config.yaml
train_examples: 195000
num_classes: 5
inner_norm: true
label_smoothing: 0.05
residual_init: "none"
max_grad_norm: 0.5
epochs: 20.0
adamw_weight_decay_other_params: 0.05
Rows from block 4 of a small image classifier, named by matrix and row number. Rows with one number belong to one neuron. Each number is 128 + 24 x the weight over its row's rms, rounded and kept within 0 to 255. All counts start at 0. Numbers have three digits each. After the name is the row's rms in percent of the matrix's.
Before each neuron's rows are labels from the 100 images, of 14976, where the neuron reaches its highest value: "strongest on" is what is common among them. Only what is clearly more common there than usual is listed. The data: drawings of small networks of dots and links.
# fc1: MLP up (model.blocks.4.mlp.fc1.weight, 256x128), inputs 0-63
# fc2: MLP down (model.blocks.4.mlp.fc2.weight, 128x256, transposed), outputs 0-63

strongest on: grey dots; white dots
fc1.54 139:159149123116120137170137165146140143144085101158120145077126154102119120122143126124122140124151123187134176098129138163107119146134120131149115146082148070146162131128119136130160121133159142
fc2.54 133:119126172154159150113157103142124083102098165134131110133145103128123118088173080158120057117112108100096103129128094124115125130103126105137127191177133158113087137147115116125129100113128135

strongest on: nine dots
fc1.76 134:137124107183132118091158180152161180091118134116140124139136138155118107066134092126127145114101169139111117104101115077134118159139120118132146119098172129155109110136112089137110143144115138
fc2.76 132:105129130127165087127122143140130170123152124113158110187172125150143098151102151078132125143094136086164103120099127145136145110097131121140113071166128125103122124124139102092135126124102155

strongest on: nine dots
fc1.136 105:063152152145134116139144089136109117055164134156110139136088158181140109137111129166128146166117111152105114144151134119115133146105129117137134163124112153107127150134118103109143106132118124
fc2.136 107:141134105136140113074118151135121150110102102110099110109150123061102151146125103131122099128149137146119163121136118121128134109141136122120142102239155125129142090121171090137137104122128132

strongest on: black dots
fc1.213 069:120151158106160121131089158105106112155149176171114163148109137144142114163148152110135128115134137100124103130110141139110142163150132177152141100101134112121141140110166154121142164122138116
fc2.213 064:108091122164101135111117096082149155092115079110142097107142123139131123127111140166127155135134131152123137150111164101188144108148143116059135122085116136127106123139096130127104122138084138

strongest on: five dots
fc1.115 062:112161102124097154145098095140142104130128096120104124203113133102152146180119154091105121127140171120140104130129119109095184105131113115111148172118126175135136093146119121156150144118151112
fc2.115 082:146071165122147127152123138134139157100138182110168142145141089155124129101089111135126152144137125137157121163140116167150132148098160119141172094171130091116121143168146088150090097151086118

strongest on: orange dots
fc1.93 100:141153142128129122112139132090134123090128141116125162115146150165126130107115092127138153156152130138107132124124140170141189146108118144155147150119137126133186120109162157161107132131134121
fc2.93 097:100104192096141110183118111138114115092084141103128108127142126108136113161158158156136130112113130160163111135101107112127087119168137132100120139217126147121141144140097061146102147127114119

strongest on: blue dots; teal dots
fc1.57 020:151117146132087137160133129110132124170132152163092109127108127123123129135128126104116126148136144137149094146103121137138145123163146156118094084116131141124116131110107101158104169095100112
fc2.57 022:104107152094169110152107127169150128089130139117119130163132140131161128123107144091141143130119118114094133131106118108103105128139118142117154134060186097140108118116181125118148153152135127

strongest on: nine dots; black dots
fc1.200 119:130135119118141143164169171150146138107089138155133097153139124138116160151140156159131131153141159151100106100118083076122119095152127103131108114087126173109157084134097137116117084134161104
fc2.200 100:135079160147145126142151125095153135129159164168100128152125131100156117133095107117136101139114147090094122108172150158156154128112123132102131136069112114132105103121130124151141119118078144

strongest on: teal dots
fc1.86 056:090095151129106100176120108105155072147135134154114100128120114131163128133122151142134144175151111143132107142115112137138172130137140152104156115098174123126109112093108154126127150144082140
fc2.86 060:132099122087133127141140113138171164127130140129122089068136143132128107107099130089131116150140152094108131089103118092169088131132138155112132113095134136109088151134117122110110129160113142

strongest on: red dots
fc1.156 072:130139192126136103100131140136141145170122118139139126113167116164078064091153102149146125154134140117083168148142115130159139170122145124126124144127156142127131155126127151127130129132111158
fc2.156 084:129102117117078128086108156132122108096152134143114153134122122172137131169096147125138131149132119140137151140143112107143113131151083129127190114180181132138107091072130099110117113157118129

strongest on: blue dots
fc1.255 121:097102084133102143170090116157113090094088122123140132119109111117131097150157133152155111092091181115145089137131150098155113111128134121136141140069066114103126162100125124129092095102125138
fc2.255 137:107135105137115121146117163167164140138112113122122131148140117171128148132109101136131140124125152197092143122111096150129119129136117099112164122253133121114129128112132110122078141131143136

strongest on: yellow dots; white dots
fc1.154 017:095112148137124130136126109078160147155093131137111127105144148143131105123132027126110169172109133160099082138120149098091127128122171152114136103125082130144082120147119134118144137100127136
fc2.154 021:144131161080111120093124184173086129100170127156148145179140147087119134120094183099143105137103133077142149135123094140138127125129092143156118133094194115147135120126116123131133139096159132

strongest on: white dots
fc1.3 129:091108154118117110126122159141161098131159121113119161144125129166117135137137171104130138102066151140153109151090120106115137154166122100139150143103120086127129136103151135145181135110101145
fc2.3 127:128180177168138086137113136122151166126142150151105113159167159156134098091130147148133129158152136109104110101133121125111115121120188144146078087151146156118100132130136149137117114139144114

strongest on: blue dots
fc1.8 088:108143112102095154119082127124117098126123159110099096121149111096135095120127169152140131095130142106143103134122091104142076180129123100115105144081110134111141094095146144108102117114110147
fc2.8 120:124145143141071116121148112115123146117153155179135111121082097115119141115175096148142136140138136153096160114163141103091126125137107161111134122163166166128104127090115129117128108148174132

strongest on: laid out on a circle; grey dots; white dots
fc1.44 106:156143149113165161114131110101122121127124127127132141157166116167096143143115105139102132125122107152137150112128130144134109127075077122097116185121117115139161154123113106110160110181123115
fc2.44 116:118150107124123115121079104133092096135111100074123122076121167154123123095164160134130087158101123145176119115121183109136149142098117136135163132212115120150155106156122146132111110106120132

strongest on: complete; blue dots
fc1.19 080:130112149117113126162148123136150095145176161179099146138112108138166166126103148132109122139171095122121113148112103147135102144155177123135148094106163103121148110101117145117123153110118114
fc2.19 071:123101145102137125135158161125152150142103079112135101125137176144149107119119124106142143126136106121113112125099131090170125131138108137068102120084124095116119134174123105132087129146072126

strongest on: black dots; grey dots
fc1.66 118:109100109130171114133105161120161178121173147107097106119145142147126107111154163064157128116145101130171096139120146132180138171123145134160140124103148126103104163123141124148107131101104116
fc2.66 116:127162102150106129154155126141132161092172116130089139077050132146099124114153111144129118120131122152089097139111134130087128123124126140127123095131132130164163136121104116155116113147180123

strongest on: white dots
fc1.37 051:129179162157115136139117117118114136133165121118107115094077112120121148086099119125098127146090127159122112116098137102062128159161143143158093094134149102191112107093086107103124139165153162
fc2.37 056:126094119102126118131134129118137125115147141160101108160143150113155114141140155080147150140137170059131125151135123172161097133157089066125131163122111126115110119135168091124114116136095125

strongest on: five dots
fc1.204 098:134165161086098112113128096135140134115132128136120131156146099195146074156130117136130149139110128142136114142125097127126101160089100097087123151136097121097114154093144132112116104126145144
fc2.204 097:117116110154129111112092115140144167145153151131129122105119119118142133145099133089153136137090141162093095075113172146139163144122182152124165154200116136137138127137144121127149133118101131

strongest on: black dots; nine dots; complete
fc1.225 041:144132148144163133137143149159113150116187188177154140133069125142107148148144173117112096125157094141129103115118124148126127172137149136129107077100138148105151091107113134120116140114114119
fc2.225 039:112106140112080132117156109104141123154073093095129115147165158143147116096132137133122175123125103147106127133131149109127145116157104123092144137084144098095113163133126112139150157151072102

strongest on: black dots; grey dots
fc1.205 143:145084183122149124153143114132117136142129089096113151141121106154140103165156136098128131148125146159122124108123149159127078124136106106159099137094117162080102101097118120122138145092104109
fc2.205 118:120123127154109142125119127107142117126119095173096103108132099129124136110122154139137140128117115127136138121068126072147111125109162123120084189079133102137149140156141105110130161127157132

strongest on: grey dots; black dots
fc1.87 088:094176148135149151152120154121097090133139107130126154113115131164104106121155142095170120107147112131138164153114111159142134117086113115120094098099132154127137111109157156100142126176142150
fc2.87 107:143082132106102136119140154116137128106142179161096136116174095139109136147121121191131140156115098114114128110181172136114120110102175118145129125145144132161146133140122153148100123171092116

strongest on: nine dots
fc1.163 094:084168169126153116123151146155133129085145124146100131167141115147108106167119135128166122157160122135166116164118127127137162154119125098107122173134132107127142101122102109143089146163162127
fc2.163 106:130107138130120141079154120134141119120145147169119136102138137106155118128092101106126078153130136116148096108075148047145151113161119136150130119199122095125118151131142109159148130103108125

strongest on: blue dots
fc1.56 057:136069132140065112159152097089161169109105089124122132118159112135126156135113088162094150132152121137109080167142114168130129145149148112107106132113074118133121112118145130121105121084107110
fc2.56 061:124152132065131136099102177167123122165147154183114116121145172077130097107128149107137141114128115085138175118121088146125100129123118164137130115080181133126083116141113119107109130124160132

strongest on: grey dots
fc1.137 097:130094120133155149125152103145112179097111123101099103097149151144168126113116127106143124159125115126078099137120110106161130091085151123148099142098097096148138149124146137152086115156128133
fc2.137 087:140147111126154152132085110121140092163161135121132107051108137097119121098130118152138109125130085135127114118152090136108106155114140150152113108120160114133122118150108148122134102121161092

strongest on: blue dots
fc1.108 093:087162126145100109134132098177109111117116145095141153135151091139134123153166160109129139118153113124116067140124121098101148128106115105138098108105072139117144121104131123119137095105168121
fc2.108 115:121091116062131090107110111088144134145131087114156127131117129126130150113138103102122090163113139159132144084122154157125149127135152111146139142201158142118096133091109128167129145115129128

strongest on: blue dots
fc1.17 116:115097139130127148116183118091149130140137094179134139161139120149126117128123130136122145152090131124098173117126133142138111114132147155134154110119118142166114160113118132178135160138099156
fc2.17 121:135149105114088123117129130119159150129114144115137131090100111161123129131143120141151129130162164170135143117119107061133111127131110107111169163163134122152103142086150121133093143123157143

strongest on: grey dots
fc1.233 147:132110110121115092110142083114154102171164130100159111124147153127143150129130081158155091147149127159117163140144119111126118096110126126114122145101125144102116132076084167072112110162157130
fc2.233 138:116130104124119137146118105099151131108145118076145121130133135137112097125135184087113160164141117102058120106117120133144128112135155161150100121148069159128114160106143091142113121140144124

strongest on: black dots
fc1.9 135:141128122140140135163183112119129118123115131141130117186140113132091065118106160155111105115130150154153135127084131100116154136144154146145113107104120151066127123129094060097128133135090120
fc2.9 109:125124133142090150114161119108153166162123119147104067113177164129160121113126140089131122154137148126143124151154098102136167131143124098107113140068167119148097065097146131149130148104102112

strongest on: nine dots
fc1.169 095:110132179154111110151151137165148147073123095127123096125121102144139105104080100117105083133150147149129110093077142123096151183144098132148087111095088131145129108115143140073163111129132127
fc2.169 084:116101123135160130101125131127124134134160165165092111168123150096135132117141179110127182158125139148119097167147118113120107131145129104100129133129144109124069115104163079151089124121096137

strongest on: grey dots
fc1.167 138:101107081103151151100125160120195137105139128107117093145097098134096117105180141097165109148096122137160130108109156135117118161084125158118117126086155114165098119129124126171104115125127136
fc2.167 114:111116141092134103114158107150115166104143159125125119117138129145125155107098161126133147109142130069121134120075132118129156118132093136140174125134143181132161139132091134102128135125091139

strongest on: grey dots
fc1.96 109:083128145151145110111106112143128136200159119115082138128123144104123124149109129110147166139128146120110125093134176133140158123130143147140141127102140069183141144150148128139152129116116166
fc2.96 095:133094118094142125162109112084147147113078126194133093087108122154146133161123109119127139121114120114144130128138143083135128132183171139112086158108156124142115153135101114147114107131125137

strongest on: grey dots
fc1.202 043:121124151139145126096152135134135155112168141134121133123092130165144105149132160149144137176186133136154125128107163129128137183129124118129145064117101124121152124104123130129123164101103128
fc2.202 045:131114102148089097161136087099118102124134134147125128138150138113139145180106115052122174137104133162143172119065147093133105132160140191110127146155158100136119100171117096118128146133134131

strongest on: black dots; grey dots
fc1.50 129:115130121123138088094119125136132130139160138117134170108139140103113150098153120085116120130137123100141116157168111111115112146135117119147136118082140156157135141126137181174148117136128070
fc2.50 127:134099115124097167149151122113097180162119105141114124108106119085128118144150115074134134134138143130153150129127168105089086142142125158118125076150101151126112111159117117154177146121124123

strongest on: white dots; grey dots
fc1.214 132:128128131134094162101125109137170105125120111120150150161133081121145132122123161142110151130148114138145140116147159127105124144121132111120162120083103076155118142097109096109146118111129129
fc2.214 117:146125124102124170116133162078124174097100174094104100131125168123113115116111080108126126114137094085117160082122109161170147132146161100149125137123148128153113096153127123145147094108153150

strongest on: teal dots; green dots
fc1.14 016:130118163137128164107146115114135140099144134131133134129088072122134168124116146103148154146147131146098119154141150134114104160161162111127130077104123121131071146111121146101133147132104139
fc2.14 018:142138107101077138103147152107067129156120147139118128123170197160134089117123125129144120141121129130125152133140093147136127120118114144148111148097147127154182115110102102143090131090152145

strongest on: nine dots; white dots
fc1.188 162:131158137119128111107126124164150153154144129102123146135102162132120163143118133101165130099138160157069109134108145115176080126101107122132104126106094165126135131113196147128124153087118105
fc2.188 141:125061091110154125155141163084125116124111102165147142147161122159125083122103109160105152129124113099106144162098098095108084130178127184134112142077142105133125156138139147123145150130115115

strongest on: complete; nine dots; brown dots
fc1.130 039:167129142135127131156148134149124146127152195181134130128067155138108149153153164131101101120161098129131085124105114143144126165141143139132103110103139148124125085116101129129111155104135111
fc2.130 036:098106158102111125127146114123147105160097078101122123146165163137162114112109140119128166123134120168102126129106136102115131118150094146107148108062165104108120162133140103127157145154063102

strongest on: five dots
fc1.207 097:135142199147114084063152133129130117141152131138117118139136122187118076132156133154141137160116162139107158112107075101159123117132134100124156127103150106115118123129097139124102138149163162
fc2.207 116:108112157134114125082079137145117081128098162138103155149125180145127149147099134165131182130115127155088138140119142097161102122140113164151143139190158121125114177086108101126096126151092132

strongest on: teal dots; blue dots
fc1.73 031:146069161120096121158163108086165149133110127142132123110114110140128153141138108150114167167156124164135093153130118157157129148151185116087082101108104113154108137114134121128114148072110122
fc2.73 032:118135137081110130112136165169128127148149126155117107140165182087142089088110154108143126117131124089117155126128093116109094122158099161143133120058168117147104087124109118114127126132159142

strongest on: brown dots; black dots
fc1.105 094:147132121130122138143121108131102134147139159147103140134137149098146151151135104116094118151105104126110142115129097151124116142135099122161154118123104133076139119090146133111150088116108100
fc2.105 111:124104145110102099120160133168119126122134091089149124145101117140129081114120179101129157117114152124112111143173083096125152118141133123101050140137147138156130158135149113120130156131126143

strongest on: blue dots
fc1.235 089:134135084157124149177137102126117164085130117134181101130099124109133148156141122151101087120164138129173102137129142114101100094142102122112105151040098090094169155136135150106119115139139135
fc2.235 118:131173176150102117102125117167130126139140163094093143171118133152118128121135155124106154122145133153114104101135058116145166116139125087142147127208137129097135128136103122114115122136130113

strongest on: pink dots
fc1.203 027:110108187120125115104109133131159110121145112147150119122105129152126122138147091115142124161132153139126163159130143093125144145182153111161128053145160141141130111116126148122143137160104127
fc2.203 032:126109153145130126173140156125115148100161106115111115148168098111133126096100165117126150126144089094114117131136117125171130129117105116107152169141168088143117092102147122135138141167121110

strongest on: white dots; grey dots
fc1.219 069:091171085109095120124121117119117122156116135088142144168144128134113150136146112107145140105148123147147174132154124152122134125162112171124114141096098146106147136118124162151124141146135108
fc2.219 074:120135159165124149132107158129087119135152111121143105124100117127121170097123120154118122125139111051094124141112104163123115148117176163163154082112137140137069119141107158158150129150150117

strongest on: purple dots
fc1.155 079:142117135132104133119090135118081144154184124144116184146167148103126133188137092122138131101116140145145144139110115160136191144157109134138153129096144128150070143146181102110110129118121096
fc2.155 075:126098130147116128136113128149138121132142130115091105085148135150123094122137160132138152133135159176124141111099146100171120132110163171063130118101128112084102113124141125132087129125105111

strongest on: complete; nine dots; black dots
fc1.245 136:113116104151143126172160151104107132151121212162137168119125133165123139138116090163125132127126090124100081120129094118146116131152122153123156112106112146115112094151140162081097124083147118
fc2.245 111:125124153095080130113099143146139127155097070112135168138123131093109111127137154110119148114111153153153127136171124061113141127143114132144110130061179144159127134144146127133155131114110113

strongest on: red dots
fc1.39 076:123118177142098136114110147103128116133179108127111107119155160155161111124126096092160122119157082127123133164157123122171152139113126110114118117128140149127137110128072140176093141148128119
fc2.39 079:121099151149121137142105086150109116133147159120112166108107133178129122134133173178132143145143143118135134096107134109123127137167177137133136151159096126137067091119127131106144129142139129

strongest on: red dots
fc1.173 035:146121102109129128147124148135151155174155136107090136100100163115095127151132090136102139138133143115144089122120123122145141155146156158108094203118166141160103100130116127114124137128154149
fc2.173 039:118144176143108123140114128109138109101116156153138116163176121112166144132092163106123135137119130119110130176130141153116114115164111128159145081077116101111147111145143116104117127133086123

strongest on: orange dots
fc1.157 122:125139133113142151096109128105108139114124147124163137157150133167112115102135080141133095124163113203108122117143154122127132138125123129129111184164127124164131163120093149120100124126136081
fc2.157 125:139134099110092153112158141117135109128168125129153118084121105131120130104129128101129108128119146046123127149134134146151105130138095106109096117255132117105129138163150142117151119113123127